config.toml
image_size = 64
translate = 0.06
widths = [48, 96, 192]
num_labels = 12
learning_rate = 0.0035
max_steps = 16800
batch_size = 128
Rows from block 6 of a small multi-label image tagger, named by matrix and row number. Rows with one number belong to one neuron. Each number is 128 + 24 x the weight over its row's rms, rounded and kept within 0 to 255. All counts start at 0. Numbers have three digits each.
After each neuron's rows are labels from the 100 images, of 14976, where the neuron reaches its highest value: "peak at" is the part of the image that holds the peak; "top examples" is what is common among them. Only what is clearly more common there than usual is listed. The data: streak pictures of flow and ridge fields. In brackets: how many of the 100.
# fc1: MLP up (model.blocks.6.mlp.fc1.weight, 768x192), inputs 0-191
# fc2: MLP down (model.blocks.6.mlp.fc2.weight, 192x768, transposed), outputs 0-191

fc1.613:128147137097163144136101080144103162085135152087115084129095119118132113150126155116136140148145149125073102122165149160119130148099150129123106144129157198132128129121123104121110104144108129159106128116125143119115183184111121146108145173107094127113120136142137149151092066146092096146153131160143122149147105126109123124147092136151108143140144131133099122133147124140133132114147146132112155137087121118152139168126096118185099138177085147155093104164132128135086143159121165130117129139154132133118140154156089093173151071145123138110165154145139155117114136095140154083
fc2.613:105156103150118135139155125123107135134165082094154142108079114119111098158209117071171133107129124150133151148136120112025119146136127085121104150098148122106102103110132135139124137131158124150133182153131108132158119154103131145157131118119082156130117126098148124152108162087126127094139133117147096140148167108110154113141128129142142120140155130133132147151078137106099144140123121136118118139070122126121157128101151101131159113099141151101105129184131133161125148103156110084135119078127108109106085141100097144110126116121103109140162144131120117085103150126141145142
peak at: top left (88)
top examples: pair of whorls (85)

fc1.426:151066153113159168127125088147104112141152110082120089149108137151098137126135108119117131086111143080089115103137154138140140116145145103108118112164113109084154115170145100110145125102119119113126126126134155136115101143097121118155132151162126147134134097123131105115121111140103139151146123163130097147105135162138125127155164132136130168096116145102108155127174099137154151146144121104111112086138113125146146085090112115156109150133151127167127167126181112124108131142126189132131138114134077106082106115143224125126144182134159111081142122151100111164152120110110118126
fc2.426:153104118134149090135073133166161138120160147128147134119141169096184153119099162159117152134135100098101128149101107106128106142147142120142132140152103152131126159139113106152137115046105147086096124132157146111103091122116137108108175143139146115128162151102144136105161134147135173103135154127130114108100103107125148121107070117114110093159107153110144123125136109137129108136168155154122139165140130150122146100133137057157111099137148062119150134115102087107118061148140112117128083140107117134141137146138127118140116118090099120155142137151141102132159130109111088091
peak at: bottom right (31); top centre (31)
top examples: delta (100)

fc1.629:114114139113115112139132114077123152104139126146138109141167150155125124126126074149130109124147139053097102076129095138131143141139159139132134106108130130115123142153142117140180136078098121155157198199145156120140119108095132109158095147082141107114124160113119147140117127146165142121148115125110149151095142108138142135149137121119150128161118100124096155132182136114126096118112135119112134180121104137154143113147101129117153112072124091148105150093129149101118140137113126098079119112130105150111173123141099098131164163122121134089155114154078148088133183112131123119
fc2.629:125136130135128161129122185096154146120154125099115148091113092095156142074066110185121100178119117155154149126170149171178112116150118118164075110141152096141114136106118160127115112118105156110098135131107121138121151174117126098148099134105118183137143152131125116118122156166095127125138138101132100100137140155094096114173097132086102112144113133168137109131125101121139116159101107138133134140163105110157129145124120124109094156103124116138128115087157141103125141191073138140136098106110076119144165146138123148090111120112141118126148119131131128128131179115130139099
peak at: bottom right (57)
top examples: turbulent (76)

fc1.683:116137141109143116103117162156156131129143115177124138144188136128157154139118147141105105157131121104156130156108121149113126129108128129073113153130113146150086125112109062106098153113107142126145112118138165123097073106100123127170148115138082118123100116101100153110133102148089141078158142103136114089108109145146176164145153118060176160150142145137136114145115160067065152125171107154099121146112120137150149106099116137117123146129098120137132134115096108128121178164171145129129125140099123151149077139147115130085127121125131146126128113157100124091128148129127145141
fc2.683:115121149124108115142081155111137146107139151151127119112107176124162166171106155129142090140131141128143075151122128134141131095142097172161105163100117117096100182113121130129066156135156147155164122087125091127102093086168153132120151099080159118120119164107136121167151098100161127071134144111107133155113090153134112127087145101125175136141137091129139075140157129138134154136127137138130147110130105144172135124136113127105101102138133111120121119075135095096125104126064122123145155120120122137139132068147144142125117113142109119142114117141142143157121134131115183107
peak at: top left (74)
top examples: whorl (77)

fc1.222:151141145118144144125135147142141161181112139120127124132159123145114135167157116098099126060122117170125115133129146158101091129125137128067139142097159133116116141108069117169113147109114125170067149139095144120131142103151140148126095103146123114140168112122137108152165116159146120134107113163092108135152148132130136110174129110135141130107165111116168110170127089115125122114143153111118115143145205127168114078116149138127143127097138100107091051146167112140172125114121126132134151147162110075138119107137072122106137112139115121122118161117161125146121105135144099131
fc2.222:120120147168141130121103127101128149147150145142107112157107164135125133127169147124119123107130125122192145160093116126062119143114154125143120183127119116107125147077106105119130125092154142179133132125148146137142134119149152149151121140124124171127123149077116120144152137156143142137145156142114155095122100102122103150125114114131153124144130152144099110159140116098123155146153127173143130082107120094087176073122130096113104102136185091128133138131098110086092115136134085135134080116144111075151122131161108156145120089142081100165141111175145117128138129062127155126
peak at: bottom right (37); middle left (32)
top examples: saddle (100)

fc1.552:118144115123146086104146143090146105104140149095118121104114122114098120124137146109138126126153124084144150106141108113145147113127146133143144066154171141135139145119088160126172110156088123132139074142110098175141140137096132130121150122065132121156093105117146191123125187147105107104102110132092117165165153161137175099131117132121076122146127107138125143088136129107136137129121107098097121105116139116139134140154116114088153169133157129172163155140105143102160096107100152135150128100103082107122134114098129098121178122149132096113117141151170135179140142132169112114
fc2.552:110146163116081147120123155138071112160135142096128127113115073114134153078063111169143074126122119095154138150115131123148122175106153157081152088136128078148117107126136134129143112099107129177101137158162087128139120110090145093146127139146145105138144177151118125154126123104114129098133143167128137112135111143120106135094065107094107120087117147129107078165109124133126107122088126096153123123133137102129146166118094116137149130117121121104093121130116124139126111078083091159122100115161098126143156120094110121111128126095121145158159119112119089154099126137112130114
peak at: bottom right (50); top left (25)
top examples: turbulent (58); pair of whorls (30)

fc1.478:106112176106110163107098136139109146113149101128135148128147100108157159144127086134126139088133116139088126113084122131121117077077157127086125086141109096093188128112139125101111111135154110086152175135115131136101131099112116132076150179100155110144138130109139108092119129111112126115100140131162174115146145106129120178109136175148104134124127132130140166126125140138097130139128131142120143141102158137158124179131145165142149118168129101114122144128115124131079120145150083149153098123138126070107117125114158132055155102160167131153121128162115143148126140171094120137
fc2.478:137128132117135146114147054129118107093126103117124107130128149141103149115180050153127096127108143142160108136149104155100167101140128149123162116112140134127167136121151110122174140135151154124132093132120160115099161140157125152117095184139126122109114097137155150123090157160188117134145117134143125121153161159134088165113127118158129159104092114133121158155146170124142131127149145129121072109118116188134099104139058125119143103136121156168149138122115142117130142132125146194148159130086137098108101121115127127146117121108128111101110095147177143122110110139098102116
peak at: top left (79)
top examples: loop (91)

fc1.216:128102149090150129166122164123121123168109137144133136110157125108069147145146153117148151149148115084176150062125131077152132164157150147093167121137141119135143102125151097156168139148106127113174183119111125102113136120140133129159124121074116112126122085130111135118076111118144132140151110139072122084109121148145143133120123145144145128102124116154150126112134105163140096148107125117113159150116125140115138161151086133081070098102069110169114120126143132143099141146130139127098108128151161129111168146132121138105103103121202176098128127124138129144130125156107121128
fc2.216:167173111148115168139132108132133126144148154124130131131148123116146096090084121136109136118136131103119126149164126153087127136137105138174151131112139154137157131130173119116163123074122130107082127134145130084156138137127124110129091137134104156132178094133103120121106133101081189116146092155137129052100178135138105171144102162123105114156112103119130141151143128097128127122078133129113124162120108153130089159132110170153127133101135156168136107079114121119128136157160127155154136132148184176161130144104091135130115087132109115100171136107140114121089157124100121111
peak at: bottom right (51)
top examples: saddle (37); whorl (29)

fc1.16:196078143111162096142132125123188151124137130145124105131087098097153147148130156136109122121154113149115135157094121124156073131115146145145123145116108170134121116114116157122139117135145128134117099134127108118093192146117097120125130109133159117140106134141108149138185182155128129123125126144130107094069127129122119176082126117123137104104106149188168116073090077133120135141150141129103094071115115106115132111144150155121143161125112160133118105129122126132155114104141158120118094139149172095125099116119170122106131089118114130106183144121146156127099102099147127099
fc2.16:105158119120149083124149157111128119111117155141145098082148130097147137130142124135126148121112119110134097108139121169156164119161134142136151110097118165116080129148118102153108160138146155121143104145088123137119150132089104167118141085131141121094146139106133134128130079136156097111140131139164111140125121116179119109125104120135159094098116051073099147029101146101115128122098118106130123153121129130133089105126180170095127150108140088114102150081122144148125160151094152131111144133097127147153122117147120100121113161098091102099116127103101117095150137128133126102
peak at: bottom right (37)
top examples: pair of whorls (77)

fc1.326:138164131146124150145159098130136110112109157146110145141159139124120158153174183128126134192154139145149099109153135133111120120134113132121152094143131112149109136133098182143124115180123134147146132126109142168099125145159130135143172079137094085094135096129119108174121135121114156140153179106116149169107147144129129130164094119121113135106142143140140124080063102125140095126149139152132134124134121102118103045127136168124135134083143139128090161134113139131122123126103136100125149114118155161144102144155092118170107131110088127157090137064105130084123131096123147117
fc2.326:097131104129107154145152165098126104116128100168124159117133125135095153168159143137162105150075128134128096122144120130090109110118112164122153113130144118102147115161175110114145114144143105125134128118097156135135118153169142162168095120128126100102074119146127136112112091135183152126114090137086114117120145143136110131105119165186113150116096070105188123141116141101110111131151146100130073138069144140141113133128070172126141159130154133126111105117161128123108135121099124130129157077107112129133115142152161146104118126165169153113150118099176152129106120149150161125
peak at: bottom left (62)
top examples: loop (98)

fc1.250:171127146128157152157102095117113142103130132145145099087177129119075134132148142117139107117131146154102114089128151143141103155109114183103132143086147151109112165130081129163112154127120119129070114132107176128109159110138161152099088131131052097138096100138169099123127130143151131141144121136130144145198132147126123121142167133132113143117145113104136095100144080141141104103133159161129145154120126137158154080141125137119126156128081141111125095154158132156133134130120112162144131151140108048101113131155070094090112112139134143124135158143128135119118133107124139135
fc2.250:111123104184154133122151136101126137136144132126130146180114124161109118141168116131165138077126122115150151123087140096079113153111131128137131151094145129078158131116155104132143137120144143129155086109118154125124171135118142150166107146121079167145135168105120092129141122142149139144180102111137113143156142110135116133139146153122116115138102129148121118095102143133109148148122110171139097067122090123065149110130206114149158135128173103118130115119122116108111119093110076111155116117160078136159099116163157123133124075116140133092136167132152136122136158108127079143
peak at: bottom right (71)
top examples: saddle (66); spiral (33)

fc1.218:082116182129169113148131128151111115126193155106137137127121147150099097127143148106172124101099149118104116101139129148115172107116114143121129121125117115146115159141129107161132141140079111214112117126107117105117104131158129124156097132157120175090139106126109108135136150142135142151139135127134132080131111140141106127127122096157153123153159139120147119129113111158118144141121130152101130123160151128159126057089127127126097155121156125173100070137198128143121128160116143116152144116121099165095111114118146135088136175157148099098117099109125127144130103194167114107
fc2.218:112117134148132115129089114150120129148168152159131098126147167112154123148175130117112113142106112129155109152102104119069104151122129111177123174128165112123121167086122159142115137106128135152091134120158158133109131124154139142128154138101137137142080142087106123134111167142146124123154149111088143119116077106100115136103154117092129130131168154099102126199140151127149143143143133140137124120112134110125130081092111107141153084099133038128132121112077123083112115172095113127130089105081122100152139100121139115155120138146118113156101118168172120152134136104130153113
peak at: top left (36)
top examples: saddle (86)

fc1.260:149113126126135121132162111194088117132128118132170122110112126086160175133091159106152127160153115124128121107132173115133173130120156111119131121170145126133115139142106157103142106120138128097131126156110118125113144147126113102128116125089053162118097135112117112183101133122126153112112137139116130147168113125121153130128113137132139132073146141100089126098154090137152129138133138138118154160144114164163125069132103102183131106077112120125101152094073140132117084099119123132138140117162113144138131159140117141119163121132101148167103125104105130137162115049112174093
fc2.260:119113078106121146099124119138115122141125073128156136140135101146138135149176167099158147128079155142095102119120140154103116114131143136112118153103119118117140090164165134140162117125121123101148155183095130137118161142137132114175108109139155137118126088153131145117085124171186169144132103135113090122128134117151145146126139117114130072114111118115133115133106109109128098126089158094144113124105118130192098092153105076132184158148112158152095131181169104142104127115144167102130132096098136112100102138157143154114133100136159186112160139102133152113110146129132130122
peak at: bottom left (32)
top examples: pair of whorls (52); parallel (42)

fc1.257:089130127092126130131137128106084135144092117146103093160157089147143135140159190097146135126111141102059130072129166100128142124108104119151119126155135132119110151152116174110108117127157122151128157128120146144127133122157089121075134140109106138106140132121123100149162162153132185091131153136157089148145170117127145077099100120155135124110154111103168128102126096160148113129173097129122130132110112141108097135085140108139116127118066148177086144196076144121134131119131096139128124114136114118132114123098134110167146171134107123149150150153117132152103121140111109123
fc2.257:111151147156101137145141138117095156103141085123133116097086075133112153144117154085149149127149096130119143141118119170140134105132149131156092177111096139108135097084132159143118137153134102163122184148133087130110140135105106129154159109120118145133126117115121155153173138111194111127133147148117110108141168127115150145142133094135149127128186115156164149159106161122141073141120146080144155121116118106148149130139169123049152116092110174133137109172159150141138172117152158120117130159138119142105101094130106137129102139138117139106158142125102115116130123143153170163
peak at: top left (47); bottom centre (37)
top examples: pair of whorls (99)